A small sound classifier, trained from scratch: arch tdnn, batches of 512.
Rows from block 7 of a small sound classifier, named by matrix and row number. Each number is 50 + 12 x the weight over its row's rms, rounded and kept within 0 to 99. All counts start at 0.
After each channel's rows are labels from the 100 clips, of 14848, where the channel reaches its highest value: "top examples" is what is common among them. Only what is clearly more common there than usual is listed. The data: chords played on synthesised instruments.
# conv: pointwise conv (model.blocks.7.conv.weight, 320x320x1), inputs 214-319

conv.178:29 45 61 56 55 40 64 60 55 43 52 66 61 52 37 46 50 42 43 32 41 51 50 44 47 51 61 56 51 47 59 39 48 45 38 39 32 70 63 37 61 78 57 42 24 59 44 55 40 78 48 79 54 41 52 68 40 49 23 29 50 84 55 58 41 35 38 45 47 52 48 52 39 35 41 61 50 40 46 52 61 43 47 43 87 44 58 51 53 61 49 56 39 53 53 33 34 47 38 60 45 45 47 68 34 54
top examples: playing: arpeggio up; text has "noise"; rumble

conv.44:55 53 30 52 46 55 44 38 45 52 51 44 61 41 52 61 43 57 57 52 64 39 50 56 53 42 42 41 43 35 57 65 41 59 73 37 62 54 43 49 59 47 46 46 48 50 62 45 37 53 49 33 35 39 48 18 54 58 55 55 62 42 46 44 34 57 16 74 48 65 34 53 50 50 32 41 31 44 68 53 35 41 32 64 60 46 42 54 48 56 30 54 56 47 56 39 59 48 68 38 53 63 53 39 41 48
top examples: playing: arpeggio up; power chord

conv.196:29 62 38 72 41 55 71 35 45 30 67 50 50 51 46 78 49 50 60 49 27 43 61 40 54 37 52 41 62 53 41 48 58 62 46 40 46 30 53 43 51 41 38 63 53 56 58 67 25 45 38 46 43 62 69 23 57 63 55 63 53 60 29 66 36 65 59 54 43 62 34 75 57 59 62 65 31 46 53 42 38 24 33 36 54 22 39 59 76 55 39 51 64 48 53 40 43 36 43 40 21 49 59 36 33 31
top examples: playing: arpeggio up; root: E; instrument: plucked string-like

conv.135:48 44 31 52 44 48 62 38 54 59 37 61 68 62 59 67 33 33 31 58 62 60 62 28 46 47 38 56 52 44 42 51 45 42 53 62 51 46 26 35 53 42 57 51 42 39 56 42 48 62 20 53 59 59 44 56 41 55 29 29 51 43 64 71 58 47 65 50 39 52 72 51 51 68 34 42 36 32 51 49 46 57 36 76 77 71 57 57 56 46 57 50 40 42 37 54 47 54 49 42 51 47 32 49 73 60
top examples: the note D; arpeggio; the note F; root: D

conv.160:64 66 27 42 50 48 55 37 52 43 51 55 33 40 67 62 49 71 45 56 69 19 37 53 32 48 46 66 42 50 53 48 31 37 61 58 59 19 45 38 57 48 37 52 81 48 51 42 68 75 61 49 56 45 38 63 60 53 58 48 44 61 70 41 54 31 51 59 47 51 45 40 49 61 57 40 22 53 49 58 45 48 58 45 60 70 42 57 44 44 61 51 55 54 64 45 84 40 58 34 72 58 63 44 47 67
top examples: the note D; arpeggio; the note E; text has "dominant"

conv.192:51 62 51 78 50 53 41 46 48 34 29 60 46 58 49 51 57 20 46 26 52 53 45 63 51 45 58 59 52 36 38 32 49 46 65 54 52 59 70 40 52 53 56 77 59 53 38 44 42 55 47 44 51 43 46 48 34 56 32 48 57 28 55 68 54 56 59 68 46 48 64 31 30 20 42 66 41 52 53 63 69 50 49 47 33 51 56 77 67 67 50 49 68 53 63 30 40 55 60 65 66 48 83 47 65 61
top examples: the note A; playing: arpeggio up; root: A; plucked string-like

conv.142:47 42 58 47 41 65 51 49 93 41 52 38 58 48 48 12 52 55 52 27 47 24 50 55 53 51 34 56 48 61 56 49 36 55 56 32 40 60 61 52 62 81 44 47 45 47 53 54 52 52 40 36 55 58 46 46 65 72 56 50 50 41 56 50 41 56 43 62 47 62 41 50 08 56 49 47 48 49 40 48 52 45 59 52 46 57 54 52 47 47 49 59 18 57 53 53 49 48 50 57 43 46 46 58 46 56
top examples: arpeggio; playing: arpeggio down; the note D; instrument: plucked string-like

conv.195:35 55 45 54 35 67 51 45 24 31 48 52 48 72 48 61 55 62 48 55 51 40 48 55 61 42 41 43 49 50 57 41 54 59 56 34 54 46 51 50 53 27 57 37 39 12 49 55 40 70 63 36 21 47 39 44 51 52 60 49 48 35 56 65 61 68 52 50 53 59 47 55 77 62 58 58 49 36 99 58 46 61 63 63 74 58 42 36 64 63 64 46 67 58 49 47 48 48 63 49 71 47 55 38 56 50
top examples: playing: arpeggio up; plucked string-like

conv.206:58 40 57 66 43 73 35 55 44 39 53 62 37 43 22 36 52 30 62 54 55 50 48 62 37 39 51 53 53 42 54 49 49 56 43 55 36 65 58 68 49 72 75 63 69 48 50 50 51 47 39 51 35 66 46 27 58 67 53 52 56 56 49 65 39 47 58 65 62 38 44 43 47 45 59 57 49 51 52 51 56 46 40 35 44 38 55 27 49 57 44 45 58 43 51 28 48 42 43 60 38 54 34 39 52 37
top examples: the note F#; arpeggio; playing: arpeggio down; root: B

conv.56:63 48 60 42 55 53 43 47 71 45 35 59 66 68 57 40 75 64 46 48 36 63 36 65 40 66 42 42 51 49 71 57 51 44 44 64 49 59 43 50 45 50 62 37 60 91 41 51 75 59 54 33 60 63 77 41 59 56 46 55 42 93 46 49 53 43 48 41 52 58 60 48 52 33 51 49 58 68 54 47 57 39 46 62 32 49 35 42 61 60 47 46 87 59 65 43 50 55 47 52 72 68 41 49 46 45
top examples: playing: arpeggio up; root: G#

conv.250:38 38 56 51 63 49 47 50 47 43 46 44 61 41 45 37 48 40 51 30 70 44 49 42 38 41 61 60 33 52 66 45 39 49 39 71 54 56 52 54 52 59 67 68 48 65 48 32 47 73 38 81 56 55 71 49 37 55 61 50 45 94 55 53 42 47 45 46 44 49 53 45 34 34 43 44 56 33 23 55 48 65 54 35 49 53 64 64 44 14 54 35 37 43 65 43 46 35 44 62 47 48 53 42 55 52
top examples: playing: arpeggio up; the note D; root: D

conv.315:62 43 61 26 32 63 38 46 66 44 38 48 29 53 57 51 48 52 66 39 60 39 39 58 53 50 55 79 55 52 65 46 48 58 40 52 38 56 37 49 44 55 57 56 56 56 46 62 36 36 34 44 48 43 57 65 54 58 56 57 58 43 72 37 13 36 41 52 74 15 40 45 51 68 41 51 52 48 45 22 44 47 67 63 35 75 47 51 66 67 54 49 50 59 29 25 59 34 65 40 72 46 56 53 30 60
top examples: the note D; the note E; text has "dominant"; root: E

conv.38:73 47 37 30 62 37 33 45 46 79 49 39 69 48 84 40 41 57 38 55 29 52 46 34 55 54 54 41 49 39 46 73 33 45 30 49 36 38 65 49 56 67 65 52 51 45 48 49 30 60 46 47 59 40 50 41 40 66 49 49 55 77 57 49 48 49 53 44 65 33 46 66 46 65 35 45 56 48 60 41 50 38 46 31 57 46 39 45 44 35 53 55 60 66 60 50 70 66 63 34 41 66 48 54 46 23
top examples: arpeggio; the note E; playing: arpeggio down; root: E

conv.128:59 47 28 41 56 58 65 60 61 67 67 65 81 54 60 45 42 44 24 50 49 46 32 34 58 46 52 27 48 38 40 60 45 50 50 55 35 56 62 36 81 41 61 46 54 60 44 52 23 46 39 49 46 35 57 37 42 39 52 29 46 60 24 34 65 34 25 55 61 34 30 84 46 50 41 55 64 47 45 55 59 60 64 39 64 22 46 67 46 43 54 65 41 57 33 44 34 62 49 51 44 71 27 53 47 42
top examples: arpeggio; playing: arpeggio down; plucked string-like

conv.263:43 58 64 45 50 40 75 57 58 46 49 53 38 51 22 66 51 37 68 53 51 48 67 53 60 62 51 68 43 53 43 34 64 59 44 49 50 42 51 81 35 53 54 47 41 38 60 54 66 41 40 66 53 68 36 35 78 67 59 81 29 35 55 62 62 48 52 52 58 32 39 50 50 61 66 61 36 49 35 56 65 60 49 48 42 42 64 51 50 86 61 49 34 61 32 31 29 27 52 54 41 56 40 32 49 44
top examples: the note F#; the note A; root: B; root: F#

conv.240:45 38 38 53 66 51 35 49 59 58 32 61 44 38 74 27 48 46 44 29 63 45 65 37 39 41 62 54 55 65 60 54 46 49 43 41 55 29 40 53 59 70 58 47 43 56 50 56 62 44 38 59 39 45 47 68 56 58 43 43 83 45 67 23 28 29 43 54 60 44 38 51 41 52 29 67 43 50 53 32 36 60 54 32 67 64 40 42 55 41 44 78 44 51 63 49 54 59 68 52 58 69 36 32 38 51
top examples: the note D; root: G; clarinet-like

conv.53:57 76 58 59 51 45 38 31 62 56 64 75 31 62 43 56 39 35 48 69 67 68 52 57 59 42 65 75 40 54 48 62 72 58 42 55 53 42 81 60 61 29 41 53 56 47 54 47 41 57 74 62 59 53 37 56 42 38 35 57 26 46 68 46 38 39 70 54 67 50 60 51 36 67 46 55 40 36 44 53 46 35 47 63 43 61 82 43 49 44 38 61 50 59 41 25 37 57 45 53 62 51 57 56 41 58
top examples: the note A; arpeggio; the note E; the note D

conv.145:54 54 58 48 31 55 50 43 82 38 46 54 51 48 47 32 67 47 40 49 61 50 47 62 29 41 50 60 57 54 69 51 50 32 50 55 49 56 44 41 48 72 52 64 46 60 62 67 26 39 44 62 62 36 53 40 58 43 65 31 50 53 67 46 31 38 31 58 38 52 41 42 43 43 54 62 38 54 50 43 32 53 30 44 78 72 58 57 56 54 56 47 49 70 60 49 71 38 51 43 31 42 45 68 35 40
top examples: the note D; the note G#; the note B; root: G#

conv.272:52 58 22 47 77 52 44 32 74 36 55 40 38 79 44 38 55 44 49 51 62 29 72 44 46 46 42 43 53 54 52 55 42 46 60 38 41 20 43 54 45 55 52 43 37 30 49 48 54 68 43 53 46 34 37 49 51 72 55 58 30 25 54 20 54 42 75 34 38 46 56 49 48 62 60 46 39 63 70 40 43 48 43 75 71 51 51 48 57 33 50 52 45 44 47 49 69 58 50 48 59 50 57 43 65 49
top examples: the note G#; playing: arpeggio down; plucked string-like

conv.214:51 36 39 21 26 56 45 53 54 46 47 39 65 44 24 39 54 45 48 41 63 49 47 55 58 63 39 46 49 54 61 79 22 52 28 63 55 60 40 46 48 50 62 64 51 58 58 49 49 57 28 76 49 51 57 40 49 68 68 49 22 37 37 29 54 53 45 45 43 59 55 57 45 28 53 63 55 56 52 37 26 49 53 47 54 30 80 58 36 32 55 54 55 69 41 47 56 53 72 50 48 61 55 41 42 51
top examples: the note G#; arpeggio; the note D#; root: G#

conv.301:67 63 49 60 76 58 38 53 64 73 63 58 63 42 58 58 63 47 45 41 61 43 33 55 51 38 61 41 51 37 34 45 39 57 57 53 57 59 60 69 67 60 62 53 72 53 40 48 46 51 46 28 47 26 50 63 40 48 52 35 75 33 46 55 30 54 29 73 56 39 46 36 43 66 45 51 46 48 46 41 63 51 63 48 64 28 36 45 62 32 52 51 56 52 74 46 64 56 66 59 51 59 47 46 51 53
top examples: arpeggio; the note D#; the note A#; the note G

conv.35:44 67 64 58 36 60 36 25 60 39 61 43 48 52 49 63 54 43 51 69 54 45 61 54 56 64 49 47 50 51 36 20 57 72 51 67 42 48 68 34 35 59 60 63 36 49 53 46 56 65 47 79 55 47 75 27 36 61 37 75 41 68 43 52 49 44 83 63 53 36 46 59 25 39 51 66 49 46 46 41 51 43 35 32 67 45 50 37 78 77 30 29 49 58 49 47 72 46 30 49 38 50 28 29 50 25
top examples: the note F#; arpeggio; the note E; root: F#

conv.138:40 61 48 57 60 40 59 22 59 45 72 64 45 46 51 57 41 57 59 54 37 57 34 39 41 31 53 48 39 56 59 59 58 66 67 51 62 33 65 89 60 54 65 63 47 60 70 36 35 69 60 57 52 45 62 38 76 62 53 64 44 68 55 60 60 36 65 63 51 48 47 31 39 69 56 44 47 52 35 40 49 37 39 40 50 46 48 65 47 57 31 58 27 43 60 44 53 56 46 43 49 36 43 47 26 37
top examples: arpeggio; the note C; the note F; root: C#

conv.274:40 61 52 58 31 48 67 46 67 42 50 65 62 58 62 68 57 53 61 53 44 37 41 46 44 61 54 34 53 56 57 52 44 48 75 60 62 46 56 53 46 37 51 61 20 50 67 40 60 57 33 54 85 39 39 56 43 54 45 39 48 77 53 51 78 67 61 43 53 48 47 67 37 61 40 49 53 40 39 33 64 58 46 59 69 68 44 61 55 47 38 49 21 64 45 60 57 58 44 45 44 49 34 60 82 57
top examples: the note D; the note F#; arpeggio; root: G

conv.88:43 66 41 41 40 47 36 50 55 51 49 56 42 49 46 12 44 35 53 45 45 39 50 50 49 42 62 61 60 51 57 34 48 57 41 36 33 52 49 57 56 69 56 56 57 54 58 48 68 73 52 63 47 58 63 46 54 70 52 57 46 47 55 48 43 55 49 75 63 73 69 48 24 54 46 55 47 66 18 65 67 54 60 43 51 57 23 54 42 48 50 59 59 50 44 49 41 53 44 63 43 52 66 48 54 68
top examples: playing: arpeggio up; square lead

conv.234:55 71 54 56 48 39 42 49 40 33 29 44 53 57 57 30 39 64 37 26 48 42 42 54 53 47 53 60 54 34 35 42 48 47 38 38 57 58 26 51 40 45 28 61 63 47 40 55 54 55 49 40 61 55 41 59 55 60 43 54 63 33 58 63 48 38 64 75 35 22 39 39 22 62 62 38 51 52 52 66 37 40 47 44 59 64 55 51 49 46 42 64 57 35 61 29 33 35 49 50 43 66 73 39 59 75
top examples: arpeggio; playing: arpeggio up; the note F; the note C